From a checkpoint of a small multi-label image tagger.
Model: 4.01M parameters, 64-pixel images, arch vit, activation swiglu, width 192.
Training: muon at rate 0.025, 8400 steps, batches of 64.
Data: trained on fractals drawn by 1,000 iterated function systems, in grey, 73750 training examples, 7.3 epochs.
Rows from block 9 of a small multi-label image tagger, named by matrix and row number. Rows with one number belong to one neuron. Each number is 200 + 20 x the weight over its row's rms, rounded and kept within 0 to 999. All counts start at 0. After the name is the row's rms in percent of the matrix's.
Before each neuron's rows are labels from the 100 images, of 14976, where the neuron reaches its largest size: "patch colour" is the nearest of a few named colours to the mean colour under the peak. Only what is clearly more common there than usual is listed. The data: fractals drawn by 1,000 iterated function systems, in grey. In brackets: how many of the 100.
# gate: MLP gate (model.blocks.9.mlp.gate.weight, 384x192), inputs 0-95
# fc1: MLP up (model.blocks.9.mlp.fc1.weight, 384x192), inputs 0-95
# fc2: MLP down (model.blocks.9.mlp.fc2.weight, 192x384, transposed), outputs 0-95

patch colour: grey (78)
gate.246,053,200,168,185,207,177,179,217,189,212,185,186,187,213,235,202,162,177,198,190,219,214,203,183,240,204,225,177,156,168,184,187,177,195,218,180,182,235,211,182,193,187,209,197,226,207,235,176,208,237,208,213,184,200,217,212,182,192,220,226,192,190,229,218,185,170,205,183,204,196,152,206,195,189,189,215,207,213,200,256,222,226,196,181,198,217,168,230,211,214,226,156,175,208,181,213,257
fc1.246,061,203,200,193,216,190,182,179,190,219,186,186,181,165,221,209,211,223,194,198,207,167,203,160,230,158,202,181,212,219,171,194,180,200,218,177,210,220,179,184,220,229,190,202,204,215,207,189,153,199,187,216,208,178,204,190,222,198,183,176,196,210,215,190,157,203,252,204,197,202,156,202,247,201,193,213,232,166,192,182,203,188,192,194,180,188,195,205,212,209,198,175,171,183,185,213,202
fc2.246,057,180,178,217,226,195,220,190,229,224,190,186,205,192,206,211,193,184,147,194,218,209,197,173,189,197,204,192,220,194,201,184,203,178,193,197,206,210,189,202,221,183,228,178,212,184,228,187,206,223,214,192,210,186,226,218,214,166,207,194,214,207,201,185,229,178,240,199,196,204,175,204,228,200,155,195,170,202,180,241,224,211,210,181,175,199,165,231,229,216,202,195,197,198,203,242,187

patch colour: grey (69)
gate.269,131,205,188,210,170,187,201,206,232,203,197,181,203,200,232,214,178,187,199,195,209,224,212,199,216,149,235,203,169,196,196,181,194,218,205,195,208,212,182,239,198,167,211,229,202,179,190,253,197,211,210,203,225,186,219,159,215,221,198,209,182,169,223,176,156,182,187,209,198,173,184,219,183,229,186,196,209,187,200,225,184,177,201,181,197,232,228,189,229,226,181,207,173,213,172,173,209
fc1.269,136,197,178,202,198,180,202,186,215,180,197,184,166,184,240,212,208,192,199,217,208,211,232,225,207,162,196,199,179,202,203,180,171,200,196,232,239,200,172,225,210,200,230,232,165,175,161,214,162,181,230,221,230,184,188,182,212,219,212,217,205,159,196,178,178,203,172,202,208,184,173,222,183,238,161,199,203,207,203,200,204,173,195,174,223,227,188,183,235,236,163,209,190,205,184,195,210
fc2.269,132,170,178,202,200,194,181,209,210,203,209,193,190,202,226,197,211,178,174,239,149,198,188,205,219,208,201,190,217,177,219,225,167,217,223,209,204,191,189,222,207,176,212,220,209,167,184,214,199,196,207,191,203,204,189,135,179,216,161,197,223,218,170,215,212,232,226,166,206,205,211,139,233,205,194,184,199,175,198,183,215,185,198,185,196,212,212,180,237,216,198,196,203,201,209,228,198

patch colour: black (95)
gate.127,030,210,225,205,181,167,200,214,193,212,199,216,176,184,237,224,200,202,206,198,186,222,189,196,204,207,215,174,166,204,183,183,169,219,197,176,201,193,246,180,207,170,183,219,199,201,220,168,222,174,181,213,195,141,219,211,196,196,203,191,211,215,150,173,183,225,199,200,245,185,220,175,219,241,200,192,211,191,212,221,257,197,201,199,201,197,219,160,190,204,194,205,196,177,234,185,188
fc1.127,033,204,185,195,202,213,201,182,218,191,161,180,222,215,179,169,194,209,197,222,200,187,213,191,192,211,203,230,214,186,217,205,228,174,208,227,184,193,169,214,184,225,219,184,200,217,193,244,199,206,224,196,208,262,192,206,189,191,183,192,180,180,222,209,204,197,201,208,164,200,175,216,178,187,224,200,191,207,218,161,139,206,164,199,210,196,187,224,227,205,200,180,206,214,189,211,232
fc2.127,033,259,202,198,217,185,188,209,192,187,230,218,188,212,240,192,214,201,225,186,194,196,169,203,185,199,184,197,173,203,198,209,178,201,205,210,195,221,182,179,216,197,219,161,172,201,216,210,181,179,188,201,219,216,169,163,170,226,220,179,165,205,242,183,220,218,185,214,200,174,192,191,204,163,223,222,188,218,186,194,206,217,182,191,171,192,208,202,222,189,209,202,217,211,189,211,173

patch colour: black (100)
gate.106,155,190,232,187,178,232,193,230,183,235,191,213,188,218,182,187,211,214,201,189,198,170,187,197,253,185,193,201,218,200,215,206,188,204,213,184,201,228,201,225,217,223,226,191,207,195,225,212,179,176,204,236,199,177,215,189,198,172,233,199,200,238,201,212,166,208,231,184,231,184,191,203,208,207,167,164,180,201,234,211,221,211,182,178,184,202,231,207,174,211,191,213,192,200,187,217,150
fc1.106,175,225,224,204,201,134,221,204,181,212,249,231,181,186,184,204,183,173,171,202,215,172,198,188,220,188,200,175,158,214,208,191,175,215,195,191,229,239,213,222,218,216,190,168,209,193,218,189,206,193,182,205,186,205,209,183,171,230,215,189,173,213,187,224,197,214,221,198,237,153,226,192,223,207,186,223,185,203,237,225,205,194,175,216,176,205,194,167,195,217,202,203,183,200,195,171,198
fc2.106,166,176,190,207,211,194,187,177,226,171,243,186,215,206,189,221,187,215,186,259,165,214,187,206,185,229,168,225,203,185,202,210,194,189,179,225,191,151,184,203,174,202,196,241,217,181,195,195,217,214,178,170,220,192,213,218,255,196,192,187,245,209,216,229,176,183,210,181,210,245,183,206,191,184,204,178,184,199,221,172,187,211,199,196,211,165,196,194,188,197,198,221,225,163,206,199,197

patch colour: grey (65)
gate.252,155,207,218,187,199,230,210,202,172,163,176,176,210,184,213,191,201,202,189,198,216,202,211,179,186,213,195,205,193,199,195,208,214,197,205,217,183,213,189,234,215,198,204,223,195,223,194,189,213,180,193,217,196,228,193,214,209,163,195,177,182,174,180,187,194,212,205,186,182,225,196,225,189,221,162,174,204,188,187,173,131,249,171,177,194,214,234,209,188,181,220,218,178,240,182,204,189
fc1.252,144,188,178,167,198,199,246,185,248,224,209,221,212,197,214,189,205,193,182,216,198,196,212,188,206,191,194,192,218,208,196,168,195,192,207,215,191,181,179,173,197,185,204,205,179,176,221,198,223,212,190,174,231,199,161,188,169,197,223,195,192,181,236,183,169,200,181,204,181,169,198,206,173,167,232,234,211,181,206,179,194,184,211,178,201,195,198,164,199,177,224,225,217,162,198,179,256
fc2.252,147,166,233,196,234,201,178,168,187,198,204,225,217,179,184,210,199,191,184,201,202,211,160,201,221,193,175,174,198,220,210,247,208,216,213,194,197,201,202,225,210,194,208,206,187,167,193,215,214,195,199,237,181,182,189,187,202,223,229,212,160,248,242,211,202,207,186,180,210,198,196,216,179,201,178,212,206,184,194,181,222,170,194,206,188,195,218,167,203,219,217,219,189,165,213,187,237

patch colour: black (100)
gate.322,027,200,216,189,166,199,173,212,190,194,179,202,195,200,199,175,201,244,231,217,232,189,205,221,176,197,236,199,200,241,234,214,187,218,223,188,227,208,206,189,216,199,214,228,227,202,178,190,216,183,200,180,182,164,184,217,204,199,184,205,197,219,191,175,213,220,205,184,218,179,210,204,225,184,166,187,232,207,224,219,213,181,194,185,204,214,174,223,233,220,206,171,168,216,209,209,188
fc1.322,036,174,193,222,202,192,230,198,207,233,204,228,202,217,224,186,215,183,182,202,215,170,230,207,219,192,199,214,208,149,174,198,175,222,202,205,211,215,211,197,230,190,165,215,163,234,218,195,219,180,187,198,228,211,215,186,175,203,215,199,197,194,191,207,227,184,186,196,200,167,219,190,192,198,221,173,200,203,205,158,195,211,176,218,148,205,230,153,184,169,183,157,189,190,190,207,223
fc2.322,037,178,211,189,229,210,216,214,178,199,231,209,200,226,200,174,229,191,177,189,206,195,175,202,205,217,161,177,178,195,169,192,183,211,194,205,221,226,234,200,196,224,194,211,194,178,193,190,220,210,166,219,221,208,216,222,160,214,211,185,236,212,244,220,229,234,186,185,209,179,199,201,217,201,211,223,192,195,185,230,216,219,184,252,158,198,210,185,210,173,167,195,187,190,195,185,207

patch colour: black (100)
gate.207,009,215,190,216,222,207,177,189,215,181,213,181,206,183,198,199,193,193,171,224,210,205,221,207,232,176,215,187,213,206,242,195,160,163,195,172,207,182,188,188,194,221,194,177,181,190,162,145,208,184,201,167,202,175,198,204,209,201,208,192,194,195,211,192,184,228,208,200,205,217,165,198,175,178,184,201,221,207,199,229,215,171,194,202,222,187,204,219,224,186,213,227,152,189,221,187,196
fc1.207,009,190,200,212,194,191,218,238,224,247,196,201,187,197,186,196,176,177,211,179,224,202,185,189,213,201,203,162,187,187,138,177,205,230,195,212,198,194,199,256,216,187,191,207,200,183,231,245,190,232,177,232,215,204,215,217,202,199,194,215,170,204,201,213,239,193,229,213,184,155,199,178,191,221,225,178,200,194,209,184,206,188,182,190,177,214,193,178,158,192,186,193,225,209,183,232,198
fc2.207,010,205,202,185,201,195,198,195,187,208,235,198,186,242,202,180,189,186,203,194,221,202,179,201,223,223,182,190,166,227,149,213,212,193,213,209,185,207,204,211,203,174,207,210,225,225,219,207,208,218,156,219,218,225,215,190,169,225,184,203,210,207,264,192,246,207,195,209,206,190,197,196,225,179,215,201,208,188,181,204,222,210,217,212,171,186,174,178,207,188,162,202,220,191,204,232,210

patch colour: black (88)
gate.12,040,185,157,199,189,202,241,207,171,231,244,202,214,197,193,194,170,214,205,144,226,218,211,219,180,193,167,172,241,224,211,190,208,192,230,204,229,183,202,231,202,218,174,207,190,203,187,184,193,208,201,181,194,188,206,228,251,224,187,197,203,210,193,194,198,193,194,190,167,200,165,199,183,186,185,198,210,184,193,213,213,176,250,187,224,191,173,221,155,218,189,180,168,224,196,193,207
fc1.12,031,192,196,199,197,204,236,221,177,217,229,203,230,219,208,189,188,199,217,161,230,199,201,185,193,215,167,196,224,229,213,187,209,195,227,223,212,209,214,212,216,186,185,215,207,201,189,196,192,183,204,187,220,215,211,222,272,191,184,186,236,199,214,207,229,203,171,171,183,176,196,197,185,206,204,194,203,213,216,185,201,171,247,195,214,186,204,168,152,222,174,194,202,198,209,197,161
fc2.12,040,228,214,188,210,220,193,245,230,191,211,233,222,244,192,179,214,148,174,182,210,204,194,219,182,196,216,214,185,195,200,211,182,237,226,195,191,213,215,169,236,183,214,221,199,196,196,187,182,177,205,175,230,209,232,215,208,154,217,186,195,205,217,223,215,204,227,204,173,166,181,213,224,222,182,191,203,218,182,212,223,234,197,210,220,219,199,182,195,199,195,210,228,195,199,200,203

patch colour: black (84)
gate.296,174,199,176,193,205,180,204,185,178,188,222,198,204,171,205,208,217,233,214,204,187,218,178,218,210,202,224,276,177,195,175,197,135,177,197,204,204,192,205,168,205,219,221,199,176,208,185,216,165,222,217,167,214,223,203,175,161,176,194,179,227,203,208,210,205,202,233,203,192,196,186,222,238,197,175,162,225,195,206,198,215,211,178,203,195,228,202,249,177,207,193,202,177,193,217,209,221
fc1.296,187,205,180,196,218,203,183,220,222,214,194,206,183,229,216,200,167,177,192,206,218,210,203,200,179,193,215,148,223,211,190,212,275,225,210,165,245,162,175,210,168,212,195,198,217,182,208,208,175,212,185,176,189,172,200,209,220,197,175,199,238,188,184,188,227,227,186,212,230,180,199,238,201,192,213,209,203,223,192,193,199,200,239,203,200,233,224,139,194,177,214,184,212,226,197,231,229
fc2.296,183,203,204,219,208,170,184,180,179,175,207,192,211,206,177,216,214,229,184,201,220,231,204,213,209,181,202,217,165,218,230,200,150,218,160,184,162,221,186,192,219,198,193,195,170,193,220,206,184,196,208,199,177,201,191,211,207,217,177,213,193,191,219,193,203,201,189,191,191,208,222,169,193,189,211,173,197,197,193,232,184,198,204,175,218,173,190,188,212,176,175,223,183,197,158,189,217

patch colour: grey (56)
gate.16,099,200,242,203,161,213,188,246,176,212,227,195,171,198,202,240,202,218,210,244,213,182,165,215,167,232,181,184,232,168,185,235,180,206,215,208,167,211,194,201,162,185,170,192,209,209,210,173,187,204,179,210,181,208,199,190,211,178,217,208,212,199,187,176,172,200,191,171,232,200,198,171,182,205,212,171,194,230,184,184,202,209,206,201,202,175,186,226,244,195,163,211,223,211,236,181,206
fc1.16,094,191,191,204,233,211,175,206,232,172,202,208,185,193,200,203,195,206,174,233,173,215,188,224,182,210,206,205,217,186,163,219,231,196,195,197,193,211,208,183,220,212,240,219,221,193,201,178,194,200,201,179,168,193,185,179,206,231,177,204,207,174,209,213,210,225,207,151,198,203,135,186,157,194,179,203,170,216,202,183,219,192,209,202,230,200,212,217,229,200,204,224,220,236,187,185,180
fc2.16,089,216,173,189,188,213,197,171,204,215,222,202,210,184,189,185,195,214,169,171,185,206,179,167,243,192,236,189,190,168,182,196,225,201,241,211,182,195,207,183,202,193,192,200,263,223,213,223,198,195,186,189,174,208,222,204,172,184,195,183,217,206,232,172,208,231,200,223,208,162,225,236,222,226,206,220,172,234,197,199,192,216,183,204,202,205,210,191,182,205,210,190,211,225,191,176,180